config.toml
model = "model that predicts nearness at each pixel"
dataset = "rendered roads seen from a driver's seat, with toy cars, trees and houses"
rotation_deg = 5
encoder_norm_position = "pre"
encoder_activation = "swiglu"
encoder_conv_stem = false
residual_init = "none"
beta1 = 0.9
beta2 = 0.95
batch_size = 64
epochs = 8.9
lr_schedule = "step"
Rows from block 15 of the encoder, named by matrix and row number. Rows with one number belong to one neuron. Each number is 50 + 12 x the weight over its row's rms, rounded and kept within 0 to 99. All counts start at 0. After the name is the row's rms in percent of the matrix's.
# gate: MLP gate (encoder.blocks.15.mlp.gate.weight, 1536x384), inputs 154-230
# fc1: MLP up (encoder.blocks.15.mlp.fc1.weight, 1536x384), inputs 154-230
# fc2: MLP down (encoder.blocks.15.mlp.fc2.weight, 384x1536, transposed), outputs 154-230
gate.352 107:50 48 66 53 48 39 36 38 28 43 61 52 37 57 43 63 42 67 49 69 42 38 32 16 25 50 51 46 51 62 37 68 38 41 40 38 53 62 49 64 46 32 38 59 46 33 48 59 46 43 50 50 58 40 36 46 55 47 45 66 42 63 72 44 41 53 69 40 59 45 61 55 55 45 68 61 35
gate.353 112:59 55 33 62 63 37 34 43 56 26 45 55 60 50 50 61 45 64 54 74 39 28 49 33 60 64 45 55 53 30 38 53 32 34 60 30 41 76 52 43 47 37 33 59 63 35 61 57 55 34 58 56 50 47 41 47 49 68 53 47 47 48 31 46 51 54 32 45 57 40 43 65 53 46 78 56 31
gate.354 111:37 46 38 54 46 50 56 39 56 38 49 35 84 55 38 42 36 68 60 78 49 48 47 44 38 34 61 45 66 44 81 73 47 51 55 51 58 37 50 49 42 53 48 45 39 26 63 56 51 63 64 57 34 57 69 58 61 47 39 69 57 36 47 49 40 50 43 60 55 42 46 53 63 43 65 54 35
gate.355 119:51 34 54 67 66 48 30 58 41 40 55 57 46 56 53 70 50 53 67 67 28 33 40 36 47 58 58 26 67 48 63 50 49 45 47 42 47 39 52 65 36 43 44 56 68 39 47 53 42 55 46 61 42 34 70 61 52 68 57 39 38 40 58 60 52 41 53 41 38 53 51 42 65 49 64 40 60
gate.356 089:48 46 44 73 58 39 51 43 51 62 52 61 51 34 46 35 34 62 56 61 28 33 35 54 52 43 66 52 62 23 38 51 66 48 57 58 51 45 32 73 50 37 40 39 61 44 52 61 53 43 55 50 43 33 26 75 57 59 38 58 33 41 35 68 50 47 22 44 30 57 33 51 68 48 65 64 35
gate.357 115:35 41 40 64 44 65 41 43 51 28 44 51 63 41 38 49 44 56 66 63 39 42 44 30 37 41 39 44 77 43 50 59 58 45 50 50 45 61 59 67 35 45 33 46 56 49 50 65 57 47 58 47 61 38 47 55 61 65 42 57 55 41 33 44 54 54 51 57 55 43 48 43 57 44 48 46 56
gate.358 113:31 39 36 74 48 48 53 43 53 39 46 52 68 31 41 52 44 59 64 56 40 36 47 42 37 53 44 28 72 33 53 53 59 44 51 42 39 57 58 57 43 36 40 48 63 54 60 46 57 56 52 47 51 38 42 64 67 69 33 72 44 36 33 34 64 53 43 48 50 51 41 37 69 47 43 48 42
gate.359 095:30 48 35 54 54 51 43 38 52 39 49 52 61 34 44 57 49 52 60 70 37 44 46 39 47 45 43 49 67 37 63 45 55 49 56 43 53 36 55 73 47 37 53 60 60 41 59 44 46 63 53 47 38 30 41 75 62 53 38 58 48 37 58 49 51 47 54 46 37 53 36 45 69 43 59 57 67
gate.360 089:34 35 30 54 56 45 54 46 50 27 42 52 64 33 33 45 48 54 58 72 45 33 43 45 43 33 45 31 64 32 54 60 59 44 65 30 42 47 64 72 44 32 53 54 68 48 55 48 50 73 62 47 45 39 45 71 56 62 33 62 55 38 34 25 56 54 36 51 55 54 48 46 66 61 51 51 40
gate.361 112:35 43 31 70 60 48 43 34 47 36 28 58 55 46 41 46 40 64 65 61 37 48 39 38 52 49 53 38 74 32 47 57 64 27 59 50 49 44 55 72 34 35 33 43 70 44 48 57 51 61 53 50 41 27 51 63 42 73 50 61 59 36 27 53 54 53 32 49 48 49 49 38 49 37 47 51 52
gate.362 091:31 31 35 66 43 54 56 40 50 47 33 44 51 45 36 45 41 48 76 67 41 38 45 37 46 37 31 40 58 40 50 51 59 21 49 50 49 57 60 63 44 36 45 45 57 47 52 54 51 61 49 43 50 34 42 74 49 57 37 50 57 35 34 50 56 50 44 49 53 55 50 48 51 50 58 45 53
gate.363 097:48 38 24 65 43 59 45 32 51 55 47 43 73 34 44 40 62 58 51 68 54 65 37 14 56 30 30 41 53 60 51 58 74 35 64 30 66 42 49 64 62 69 51 41 61 41 39 61 56 67 60 54 40 51 23 67 56 21 38 57 52 45 50 57 47 54 58 45 44 26 37 59 42 53 63 60 51
gate.364 108:42 33 28 64 48 54 50 25 44 36 46 58 56 40 46 53 37 76 48 62 40 41 43 34 45 33 46 39 67 34 56 59 47 48 58 50 48 41 50 73 45 40 34 61 52 41 50 43 64 48 67 49 52 41 44 54 64 70 39 61 59 42 17 30 46 62 22 67 57 40 43 47 49 50 51 64 40
gate.365 079:42 51 46 54 56 50 57 40 44 42 47 57 50 35 26 53 49 41 53 66 33 38 43 40 54 33 51 45 52 29 49 44 59 46 63 52 50 42 40 71 49 16 61 48 49 37 45 55 54 64 50 47 53 12 20 77 52 56 33 50 57 37 40 37 51 58 31 47 56 57 44 52 64 62 60 61 47
gate.366 062:62 51 42 65 51 43 62 53 65 38 75 49 66 48 38 41 44 48 60 68 30 50 49 37 51 40 43 50 57 51 40 63 71 40 57 45 62 57 52 39 51 40 55 34 64 32 35 61 32 42 56 37 55 40 41 58 55 45 51 45 41 20 48 50 48 53 43 46 54 41 46 51 54 44 71 49 57
gate.367 121:44 34 24 74 44 62 51 50 61 57 35 37 39 51 28 32 39 65 56 52 52 45 41 44 63 57 35 57 47 25 32 66 53 35 49 59 39 66 35 70 49 49 38 38 73 51 48 72 52 41 63 36 54 48 49 52 50 65 46 72 59 39 15 33 32 62 47 61 56 60 46 37 42 41 63 62 41
gate.368 090:46 43 41 53 53 46 55 39 55 28 44 55 69 35 35 47 41 61 70 63 45 40 45 42 53 37 41 37 60 26 56 51 64 39 50 39 42 54 58 56 50 31 49 53 57 48 49 52 43 62 59 48 57 31 43 66 62 61 19 55 52 41 26 43 57 52 35 44 61 47 44 45 66 60 56 57 54
gate.369 112:33 28 39 64 45 54 52 53 57 52 36 52 56 37 41 39 42 53 62 64 38 33 52 28 28 44 35 36 81 36 45 60 57 39 56 42 36 61 60 56 33 30 49 49 57 54 54 55 53 59 42 54 48 37 43 62 59 52 44 63 40 49 51 46 59 46 40 50 49 53 47 50 62 55 53 52 59
gate.370 083:39 51 57 48 37 62 46 42 35 51 50 58 56 49 35 55 55 70 47 36 35 37 52 56 33 48 39 55 55 31 72 54 54 47 72 43 40 56 45 57 28 57 37 64 42 40 45 39 57 45 67 50 70 30 52 53 41 62 59 52 39 41 52 52 62 43 35 46 65 56 53 47 49 43 47 67 62
gate.371 117:41 44 61 38 60 47 49 57 57 29 60 47 60 63 47 43 56 52 53 56 41 43 60 41 41 42 45 44 64 27 53 77 55 61 54 29 58 50 55 65 20 30 33 49 37 38 50 50 46 40 61 37 54 25 65 50 44 46 65 66 50 33 22 59 34 56 34 34 55 49 75 70 75 37 51 51 55
gate.372 106:25 31 36 57 54 49 57 52 55 25 40 46 72 39 36 42 56 39 65 66 43 34 52 38 35 31 41 36 67 29 64 61 73 47 56 36 47 48 65 56 36 42 50 40 59 53 61 55 49 79 53 52 50 46 57 51 57 54 46 60 49 38 55 55 55 45 37 45 39 51 47 37 75 51 49 49 48
gate.373 114:33 37 37 74 53 47 41 54 52 35 37 56 59 53 46 51 42 55 66 54 29 39 51 19 35 47 46 38 61 21 44 64 72 34 47 44 48 60 54 68 34 30 34 53 63 44 36 59 47 46 47 46 65 36 38 58 63 59 55 52 55 34 38 54 52 58 36 38 51 47 52 45 60 46 58 48 58
gate.374 092:37 53 54 45 46 52 44 29 39 62 61 59 44 66 40 62 52 50 44 41 34 72 43 53 37 80 70 31 34 57 51 46 71 53 39 75 58 30 39 36 59 44 13 54 53 43 50 37 58 38 52 66 45 44 39 42 48 50 58 35 30 45 52 57 60 45 45 78 39 54 36 37 41 66 38 44 46
gate.375 073:54 55 21 51 48 48 72 42 67 40 63 49 69 40 43 39 41 41 61 66 41 49 43 30 51 42 40 53 64 39 52 53 70 43 58 33 57 54 46 51 58 41 45 41 53 41 52 64 52 45 64 49 52 37 36 64 51 62 44 55 45 21 28 39 57 53 34 51 65 44 37 47 70 43 67 55 47
gate.376 106:26 34 47 62 55 65 46 44 56 48 37 46 62 41 38 47 50 58 64 68 40 43 40 39 42 41 48 39 75 39 47 60 57 39 49 36 34 60 55 66 33 39 51 50 73 42 52 61 49 54 49 56 57 39 39 62 61 47 45 63 36 46 32 48 55 45 45 47 42 38 42 37 62 35 62 52 48
gate.377 066:52 47 40 72 49 54 54 66 60 34 61 40 67 55 19 37 38 74 51 51 42 30 45 51 58 46 61 49 50 22 52 56 55 36 47 44 45 49 40 61 41 28 50 41 75 39 46 44 26 41 48 47 57 45 42 54 39 46 56 49 45 29 36 44 45 46 44 30 49 34 55 42 65 50 57 80 62
gate.378 091:35 25 41 53 55 39 42 51 42 23 41 56 67 40 26 42 52 54 62 70 38 23 63 45 42 30 48 25 61 35 67 47 56 48 57 40 49 43 59 58 39 41 54 57 59 48 62 45 55 69 54 48 46 26 51 75 59 61 47 56 63 43 52 43 55 37 38 37 52 54 40 37 70 49 50 54 47
gate.379 086:40 42 37 62 48 41 60 41 62 28 50 47 74 35 44 49 41 55 58 71 49 51 51 34 41 36 46 31 62 38 55 53 71 44 56 34 51 49 49 63 56 51 48 40 50 38 57 62 52 49 56 46 47 48 46 67 68 64 40 62 35 26 29 40 51 57 27 42 63 45 34 29 74 53 58 46 36
gate.380 106:36 28 33 60 53 59 56 53 55 37 44 47 68 38 41 52 45 42 58 66 26 41 49 46 31 34 37 41 74 29 54 53 72 61 62 45 44 47 68 61 37 48 45 49 61 51 61 52 60 71 53 54 53 32 44 58 65 61 38 54 54 34 51 50 59 39 37 49 43 54 45 43 65 46 51 49 54
fc1.352 092:50 51 26 53 53 70 67 49 59 57 41 48 66 36 60 40 47 53 52 48 58 45 63 69 72 49 54 49 57 28 60 46 57 53 50 52 44 47 50 29 54 70 59 44 46 51 67 33 47 53 50 41 40 65 66 55 64 54 60 41 44 46 30 54 51 65 22 54 54 49 30 45 46 57 51 54 67
fc1.353 102:64 69 37 50 59 33 51 42 63 41 60 49 55 47 73 55 50 53 47 56 37 27 65 51 59 70 42 56 59 30 46 59 31 42 34 47 42 65 63 45 59 37 21 55 58 55 46 49 48 25 58 62 55 54 51 54 48 56 57 44 49 49 28 33 55 56 15 59 52 51 53 71 49 63 71 49 25
fc1.354 104:37 56 57 30 62 65 59 37 55 46 58 49 71 70 42 56 47 54 49 49 48 60 59 57 36 45 62 51 53 62 70 62 30 77 62 70 50 22 57 36 44 56 57 70 33 16 66 39 54 57 67 65 50 59 67 38 61 59 46 60 38 25 56 32 43 48 48 63 38 47 53 57 48 52 59 60 35
fc1.355 110:49 74 53 43 61 66 77 44 54 47 35 40 73 37 43 31 57 55 41 51 52 61 65 53 45 53 46 67 54 50 28 47 52 45 60 55 49 75 46 39 57 43 46 48 36 69 55 47 63 41 45 45 54 69 30 48 66 28 43 70 55 49 52 35 49 68 61 39 59 43 36 54 60 50 56 70 53
fc1.356 068:48 41 44 53 46 29 27 47 44 73 51 59 45 47 46 49 31 36 43 72 50 36 32 56 44 85 50 49 63 40 55 51 51 63 43 59 44 43 65 73 50 48 37 46 45 40 58 58 49 28 62 60 43 51 43 59 47 58 22 68 39 69 37 67 50 41 52 48 41 50 56 34 59 48 55 44 34
fc1.357 077:22 43 46 45 52 41 54 53 60 57 30 54 47 41 43 71 45 31 42 44 63 37 58 37 27 67 30 41 62 54 35 25 45 65 42 40 51 37 63 57 41 50 61 57 51 63 48 50 53 47 23 65 30 45 40 63 64 58 48 41 20 61 40 46 47 53 44 37 54 61 54 56 61 57 58 45 39
fc1.358 076:56 47 68 60 61 47 56 32 42 34 59 44 43 50 50 55 61 68 59 48 67 45 52 68 64 62 63 35 32 52 62 74 59 36 52 46 26 49 43 52 57 44 54 53 58 71 59 42 41 58 65 30 59 49 53 68 43 69 49 68 69 40 32 31 56 39 52 46 53 64 52 23 67 49 44 44 38
fc1.359 091:70 53 42 55 71 42 28 38 53 36 60 61 53 55 49 57 65 49 43 54 64 60 34 50 81 60 77 54 45 52 72 36 52 58 81 37 71 32 32 62 67 52 57 42 47 32 47 53 50 57 63 34 44 41 42 75 48 64 56 37 78 28 57 47 43 42 64 44 44 46 30 43 65 51 45 57 63
fc1.360 089:67 76 53 38 67 50 52 50 52 34 43 52 45 64 71 51 60 46 39 33 76 48 43 56 84 49 56 46 31 39 64 55 57 35 57 51 49 35 54 57 63 61 46 42 50 41 49 58 56 47 63 44 67 41 52 71 43 73 66 49 70 20 31 39 60 41 29 56 55 55 53 41 61 63 39 42 49
fc1.361 083:60 82 49 48 57 57 57 21 37 54 48 58 46 58 47 45 46 61 42 48 57 69 40 58 50 52 57 68 30 66 54 44 54 63 70 55 67 45 24 34 61 47 42 45 35 45 38 44 54 39 79 44 65 39 39 57 49 80 54 60 74 36 18 25 45 55 57 45 70 47 46 45 52 33 53 58 34
fc1.362 088:48 50 46 55 51 39 43 59 59 49 58 51 63 48 40 57 38 56 59 43 17 41 59 45 23 51 55 49 82 48 48 49 30 62 45 60 47 53 67 52 35 54 40 60 51 51 55 47 35 47 41 72 28 56 60 23 62 40 48 48 17 61 70 54 55 49 49 44 25 45 35 53 54 44 60 57 58
fc1.363 108:61 57 70 37 54 44 56 62 59 41 72 56 28 61 51 66 33 61 49 42 41 37 57 76 46 64 64 71 43 41 39 34 31 63 39 67 38 55 34 35 41 42 57 54 53 23 62 50 41 34 36 47 68 55 69 52 52 70 75 28 38 37 47 35 49 41 45 52 69 55 62 45 50 53 38 68 48
fc1.364 093:26 27 26 65 49 40 35 59 52 45 35 61 49 48 41 47 52 48 51 68 54 30 36 54 31 60 29 32 71 46 50 47 42 47 37 45 39 53 52 68 45 54 53 62 87 69 56 52 49 56 34 50 27 30 50 52 48 48 32 48 36 76 54 35 58 46 46 44 39 62 64 57 54 75 51 36 48
fc1.365 103:37 31 51 59 47 54 39 66 41 44 47 44 68 36 56 60 37 56 68 62 30 45 59 36 10 42 36 46 75 66 40 48 23 58 29 51 38 65 65 38 42 55 44 68 56 52 59 57 45 50 45 68 44 65 71 22 71 44 59 51 17 79 68 41 56 51 72 40 44 36 51 58 56 37 63 46 45
fc1.366 091:29 41 41 60 50 59 43 40 35 45 27 50 67 47 51 60 38 57 70 63 41 35 56 40 15 39 52 34 79 40 50 52 33 58 44 66 43 61 66 55 39 44 35 68 45 55 66 44 55 60 43 69 40 53 51 43 70 53 34 63 46 66 48 49 56 57 59 48 47 47 42 50 54 52 59 53 43
fc1.367 095:45 56 70 36 40 38 40 41 41 30 58 51 65 47 57 71 51 61 31 44 30 33 54 39 29 34 60 45 70 55 76 37 64 60 58 47 71 28 58 35 39 43 45 64 36 21 55 34 47 49 19 64 60 27 49 46 71 50 50 39 41 51 68 66 58 32 36 48 54 36 41 64 51 38 49 66 58
fc1.368 093:74 70 40 45 63 32 42 42 64 40 47 58 44 71 53 59 60 57 38 41 82 56 38 51 99 63 69 48 28 41 71 53 67 40 61 35 53 40 32 66 62 49 46 48 66 42 41 47 52 47 63 41 56 42 42 62 42 75 38 46 88 37 41 45 48 42 42 40 61 60 41 31 51 57 41 50 41
fc1.369 074:62 87 59 65 37 49 29 38 53 24 51 58 52 70 49 61 47 64 42 50 48 63 41 37 54 66 60 37 36 51 46 54 50 45 59 51 62 56 30 44 36 53 36 35 35 28 38 59 62 50 60 39 72 50 48 42 49 73 40 41 78 43 33 69 33 60 62 50 76 55 40 46 40 62 37 55 29
fc1.370 104:80 58 52 58 46 57 58 60 52 47 67 45 35 53 63 37 47 48 48 49 58 50 45 35 71 51 59 57 35 53 33 62 51 33 42 57 64 58 40 38 56 50 49 26 50 49 40 57 36 36 30 39 47 56 48 45 51 38 55 44 56 41 41 43 27 45 50 38 36 55 54 51 47 49 52 28 51
fc1.371 093:46 54 63 38 48 38 48 45 48 32 61 40 54 80 57 58 55 48 49 53 46 31 63 52 44 45 67 43 68 31 56 85 44 68 48 33 40 54 69 56 40 31 33 57 30 33 60 41 46 42 56 40 52 39 75 54 45 51 53 83 53 43 29 61 36 51 36 24 53 53 75 65 62 33 48 51 53
fc1.372 092:44 63 49 48 73 55 37 54 34 15 46 68 60 63 58 56 53 44 51 43 71 49 31 51 72 58 58 34 39 64 60 47 45 40 64 55 54 43 44 58 44 64 43 58 58 28 48 51 54 65 67 43 53 47 49 49 52 77 47 27 88 29 51 41 43 51 56 57 51 61 52 51 55 61 50 43 38
fc1.373 064:37 60 54 45 67 32 33 45 39 53 74 56 52 46 74 50 38 45 39 49 43 49 41 21 25 63 22 58 39 47 58 42 65 54 28 62 71 37 70 38 47 42 55 46 38 39 48 63 72 33 36 55 58 51 50 52 64 57 80 54 49 50 55 49 36 54 38 52 74 63 61 55 71 46 46 52 47
fc1.374 134:33 58 44 41 55 39 70 39 46 35 43 34 43 31 31 37 51 43 42 42 48 44 44 54 53 41 52 59 49 55 75 59 62 45 49 37 66 43 64 45 44 40 53 51 44 62 50 54 34 63 50 36 09 40 54 49 63 45 44 55 67 60 49 66 34 60 40 43 75 72 56 48 49 46 47 55 43
fc1.375 082:70 49 40 33 55 41 59 50 67 54 67 58 39 55 42 39 55 34 34 37 67 60 44 47 81 45 46 64 19 51 57 50 72 52 60 27 57 40 35 47 69 59 62 38 61 54 45 63 54 41 63 38 62 53 41 68 26 56 62 46 63 32 38 36 51 47 25 53 67 53 51 40 56 52 41 49 54
fc1.376 087:36 70 33 50 56 47 49 54 43 43 22 61 44 62 49 58 37 24 61 56 72 44 27 56 63 52 35 46 45 53 58 29 40 44 55 56 36 58 65 65 35 51 53 67 56 37 64 50 57 62 51 64 42 40 51 45 62 84 40 39 51 45 54 59 62 56 48 45 46 62 45 47 47 50 55 43 29
fc1.377 130:69 52 63 40 49 44 59 70 58 60 75 47 36 51 44 34 57 44 29 33 51 68 47 63 79 54 45 66 17 59 51 41 64 47 51 48 58 40 26 42 60 56 71 40 58 49 44 50 42 39 50 35 63 51 49 55 27 37 73 30 57 41 54 55 43 49 46 53 53 41 56 50 33 50 36 51 59
fc1.378 102:32 18 50 58 53 48 50 58 56 66 48 42 64 44 42 42 48 55 53 63 37 59 57 45 29 39 20 43 59 53 39 53 49 55 43 46 43 59 53 52 56 55 52 59 59 64 64 55 43 50 38 54 27 67 58 36 42 19 40 53 32 71 66 46 53 56 61 52 42 29 60 50 42 58 59 40 45
fc1.379 085:67 46 56 36 60 43 52 63 65 31 55 57 52 50 52 41 56 44 40 41 82 49 51 50 84 56 57 36 30 45 71 56 65 43 62 27 47 34 42 68 63 58 53 26 47 61 50 47 44 39 51 41 45 61 51 68 26 63 53 47 55 18 47 34 48 48 22 47 50 61 53 22 73 64 32 40 35
fc1.380 084:48 35 56 50 45 56 53 60 55 78 48 40 48 37 37 35 53 60 51 57 31 35 65 39 26 59 39 62 64 52 24 61 38 50 36 46 51 64 53 47 38 50 52 57 47 56 47 65 43 44 24 55 45 71 49 36 56 20 56 63 18 79 43 39 44 62 58 37 59 39 58 66 51 47 54 54 57
fc2.352 094:60 72 41 39 51 48 60 31 66 40 30 52 54 47 51 46 32 51 38 48 54 51 58 43 54 36 60 56 45 44 50 67 43 59 54 49 40 52 48 50 41 47 48 45 33 43 32 53 59 56 52 55 50 71 44 46 54 61 53 72 42 33 34 47 47 63 38 42 61 42 26 51 51 35 53 53 36
fc2.353 109:65 58 57 41 51 63 49 55 37 46 44 35 16 62 67 66 50 49 30 28 59 69 53 23 66 56 75 62 32 60 53 62 40 33 34 35 38 38 48 60 48 27 46 43 53 55 42 41 42 48 63 48 48 55 46 29 48 35 64 62 44 61 46 63 41 68 58 33 38 53 51 51 25 43 40 60 56
fc2.354 093:49 49 40 60 48 55 33 44 51 41 67 70 49 49 39 58 63 54 45 52 65 31 46 42 46 70 58 63 50 42 57 38 65 69 56 55 56 45 45 62 53 57 55 39 52 14 52 62 62 38 43 41 66 36 28 59 39 67 47 35 59 37 57 44 51 42 51 67 44 38 49 29 50 59 32 57 39
fc2.355 104:34 56 50 48 24 58 64 36 34 56 56 52 61 49 39 50 64 45 62 33 49 76 49 50 31 55 40 59 48 63 52 47 56 47 51 61 73 42 37 37 32 69 39 61 37 50 35 43 50 39 76 63 58 64 31 39 53 35 42 34 59 68 71 38 47 44 56 75 78 53 53 45 28 46 45 49 45
fc2.356 073:59 72 60 48 46 50 33 51 53 60 56 43 54 51 40 42 50 43 55 44 54 67 46 70 61 63 70 35 42 69 47 46 42 55 58 47 60 58 55 48 62 60 44 49 47 60 61 50 58 34 71 53 47 52 57 43 50 49 54 58 58 61 47 54 60 35 50 51 48 52 56 54 38 43 56 40 52
fc2.357 071:44 60 38 54 50 60 68 43 65 77 57 56 42 40 46 36 34 50 50 36 60 79 37 45 43 66 46 53 46 49 35 33 45 40 70 44 70 56 20 29 50 47 42 39 62 32 52 57 58 51 30 52 39 42 48 42 41 32 46 55 57 44 61 51 47 42 59 74 62 20 45 52 16 32 56 71 39
fc2.358 079:60 30 53 44 44 64 33 51 30 44 42 49 57 54 39 64 53 78 51 50 34 42 45 54 37 28 49 46 57 58 46 65 56 50 53 50 29 53 68 56 45 59 54 76 56 35 57 47 56 56 57 54 75 46 46 55 48 55 49 57 47 67 51 48 61 53 59 49 41 57 44 49 51 55 55 50 67
fc2.359 094:35 40 62 41 35 51 52 55 42 36 52 40 55 46 47 55 82 48 56 60 35 48 56 46 34 52 53 48 74 56 53 63 69 59 65 33 64 41 52 41 47 39 58 70 31 48 48 51 44 56 53 43 52 44 28 59 51 50 44 47 64 56 52 48 44 56 49 42 63 59 70 61 68 67 54 44 52
fc2.360 103:48 41 54 54 47 53 36 46 39 53 43 53 48 52 52 65 52 53 53 55 34 43 45 32 32 49 50 44 58 46 40 51 54 49 43 39 47 53 58 53 47 40 55 59 52 49 54 54 56 46 41 51 52 36 25 59 55 60 42 50 54 56 41 53 54 58 46 50 42 50 56 47 55 61 50 59 54
fc2.361 090:47 47 70 38 57 46 42 47 27 23 35 45 49 60 40 61 62 46 59 57 54 37 54 54 42 58 58 48 64 64 61 52 50 68 47 51 59 41 77 70 62 41 51 63 38 45 55 56 47 60 55 49 43 55 46 44 55 49 53 54 65 61 50 58 56 60 50 33 42 62 60 46 79 56 36 36 50
fc2.362 096:54 66 36 55 39 48 71 53 78 63 53 51 58 47 43 35 42 45 50 41 67 71 56 66 56 57 44 65 35 40 53 40 48 55 55 59 46 58 30 38 53 68 41 28 41 40 62 52 63 57 48 56 62 64 73 36 49 57 45 36 47 33 55 52 49 49 48 65 62 46 34 38 36 43 55 48 39
fc2.363 110:30 53 58 49 54 48 63 50 60 41 44 49 52 40 47 48 42 62 53 61 46 51 55 52 34 52 48 60 63 39 42 44 43 39 39 54 42 52 58 34 48 50 44 46 53 61 41 39 41 40 51 53 50 70 66 40 38 50 56 58 38 44 32 53 52 58 47 48 62 41 46 31 52 34 55 46 34
fc2.364 098:43 53 30 42 62 69 62 58 70 63 58 51 49 47 45 34 33 43 31 51 55 49 43 56 53 50 48 56 32 52 49 56 31 39 59 67 45 42 38 45 46 69 38 47 69 45 56 58 44 37 47 48 41 48 51 34 56 36 48 65 34 54 53 16 45 30 52 70 36 42 47 53 21 49 54 50 61
fc2.365 115:59 53 45 47 59 55 63 60 65 61 52 50 54 48 47 37 38 47 44 34 58 64 48 62 68 54 52 55 31 49 55 45 37 44 59 64 48 55 31 42 50 61 58 40 52 42 59 51 54 56 53 50 50 70 65 32 48 43 55 49 47 42 49 44 48 50 47 61 59 32 40 53 30 39 50 57 51
fc2.366 108:57 50 63 50 45 50 44 58 51 55 45 54 49 59 51 44 49 49 50 42 52 50 54 58 71 55 57 50 41 56 53 42 46 50 49 50 48 53 41 48 51 52 63 54 48 53 55 44 52 54 46 50 50 54 53 42 48 49 50 45 51 55 52 52 51 48 53 50 49 47 47 59 49 51 46 52 55
fc2.367 090:41 61 73 24 60 51 59 70 37 63 57 43 38 53 22 39 45 42 26 59 56 33 46 54 56 43 63 41 50 49 63 63 43 66 65 36 41 42 52 71 40 36 81 56 47 61 36 52 30 48 59 39 44 46 52 56 54 46 44 67 28 58 47 49 39 56 53 27 37 55 63 53 70 49 45 69 48
fc2.368 104:46 42 49 43 49 51 40 41 38 41 38 42 58 49 46 66 67 56 47 58 30 39 49 45 22 37 47 39 71 50 51 62 56 57 53 45 53 43 75 53 52 47 46 68 53 52 48 42 49 51 52 50 58 40 32 66 55 57 34 57 45 66 50 45 49 57 48 49 48 62 52 55 62 63 54 47 58
fc2.369 072:31 51 37 37 34 35 45 49 48 54 49 40 23 69 57 41 40 43 50 48 32 64 45 59 51 48 52 52 66 55 39 69 62 33 48 43 60 34 50 45 50 47 59 62 40 51 46 56 34 52 49 54 20 33 50 60 29 51 58 48 39 57 55 72 38 35 39 47 45 77 60 51 61 50 53 47 53
fc2.370 106:47 40 45 50 60 56 63 49 53 35 47 42 53 36 48 59 50 39 64 59 41 43 46 53 55 55 37 51 53 51 50 48 55 47 58 51 54 54 62 50 50 39 42 45 44 58 47 53 36 57 38 48 45 52 48 49 48 47 41 44 50 48 49 42 64 46 50 48 54 50 58 53 53 45 55 46 63
fc2.371 096:60 47 49 53 61 50 57 56 46 69 47 49 42 46 66 44 45 28 47 31 53 39 48 77 72 45 72 55 43 38 41 52 36 49 40 47 57 42 48 52 68 51 48 39 43 77 51 48 53 36 57 48 31 60 64 35 57 57 54 50 49 68 42 47 56 48 41 44 42 65 51 47 68 51 42 52 53
fc2.372 086:55 49 52 51 32 42 19 46 46 30 42 36 35 64 61 62 43 67 58 53 31 52 45 37 50 52 44 51 70 56 33 69 56 40 37 41 57 51 60 50 40 61 46 84 51 46 37 42 38 57 51 39 44 32 38 57 57 70 39 38 58 58 54 64 42 57 36 52 64 58 61 64 50 56 64 57 56
fc2.373 066:40 43 70 37 76 38 56 39 42 34 43 50 42 37 33 57 57 57 34 50 45 41 60 55 44 46 68 43 42 21 52 63 49 37 70 44 50 28 58 56 44 31 37 53 44 48 45 46 58 46 48 56 45 37 51 52 21 34 40 61 60 56 23 52 43 46 21 36 56 59 54 61 45 49 42 59 49
fc2.374 122:46 41 60 35 42 58 55 71 49 06 47 32 52 30 35 51 86 51 58 67 40 44 64 52 66 51 58 29 74 55 63 58 41 63 60 35 55 40 75 29 31 63 58 63 55 60 63 49 52 73 59 56 46 50 77 63 41 52 40 43 51 51 55 40 44 49 41 49 49 54 64 45 54 69 57 43 35
fc2.375 102:50 43 37 48 55 49 54 47 45 40 56 49 62 42 50 54 57 55 47 60 46 42 48 39 27 38 49 49 57 39 48 61 56 54 52 46 58 49 54 55 56 54 35 46 53 48 51 52 57 44 56 52 52 50 43 63 47 46 50 55 50 50 47 46 48 57 44 49 50 54 51 42 59 52 57 57 43
fc2.376 080:41 38 35 51 34 43 48 62 51 66 32 60 48 50 42 37 30 61 45 43 27 50 40 55 46 68 50 49 73 43 25 46 26 43 67 60 66 54 44 41 58 74 54 71 55 30 68 42 39 60 26 43 39 34 46 54 66 47 22 48 43 55 57 37 48 50 43 80 54 43 37 62 27 52 55 79 32
fc2.377 127:36 46 42 50 58 49 54 48 49 51 45 49 57 45 46 49 46 52 55 53 41 40 48 46 30 45 46 50 60 41 47 56 46 46 51 51 48 50 55 51 44 45 43 48 47 52 51 54 53 51 52 55 50 48 57 58 50 50 49 50 50 44 42 45 50 51 46 49 48 53 51 46 53 43 54 54 52
fc2.378 105:59 50 39 45 64 58 79 54 62 53 48 47 55 46 47 36 56 39 37 46 75 68 53 61 64 46 37 53 24 57 67 52 50 42 46 71 49 47 36 58 56 52 50 31 67 56 54 51 49 50 64 48 56 86 60 38 50 41 62 52 42 41 44 39 52 62 53 60 56 26 46 40 26 47 46 30 33
fc2.379 097:48 49 48 53 46 55 56 46 42 51 46 43 61 45 45 55 63 56 50 62 40 49 44 39 39 43 48 47 59 47 47 63 56 60 57 39 55 49 48 47 48 60 37 53 51 42 50 53 59 38 60 54 51 45 39 57 38 47 43 51 58 47 47 49 51 58 48 53 42 43 54 42 50 56 64 49 45
fc2.380 083:52 57 55 47 82 63 78 55 52 68 51 42 61 42 42 47 64 36 45 50 65 54 58 50 63 50 46 49 29 57 61 45 33 54 47 73 44 53 47 45 46 43 51 33 44 64 48 62 54 42 56 53 51 77 63 35 41 31 70 64 43 42 38 51 53 51 56 52 46 29 43 50 51 43 51 37 50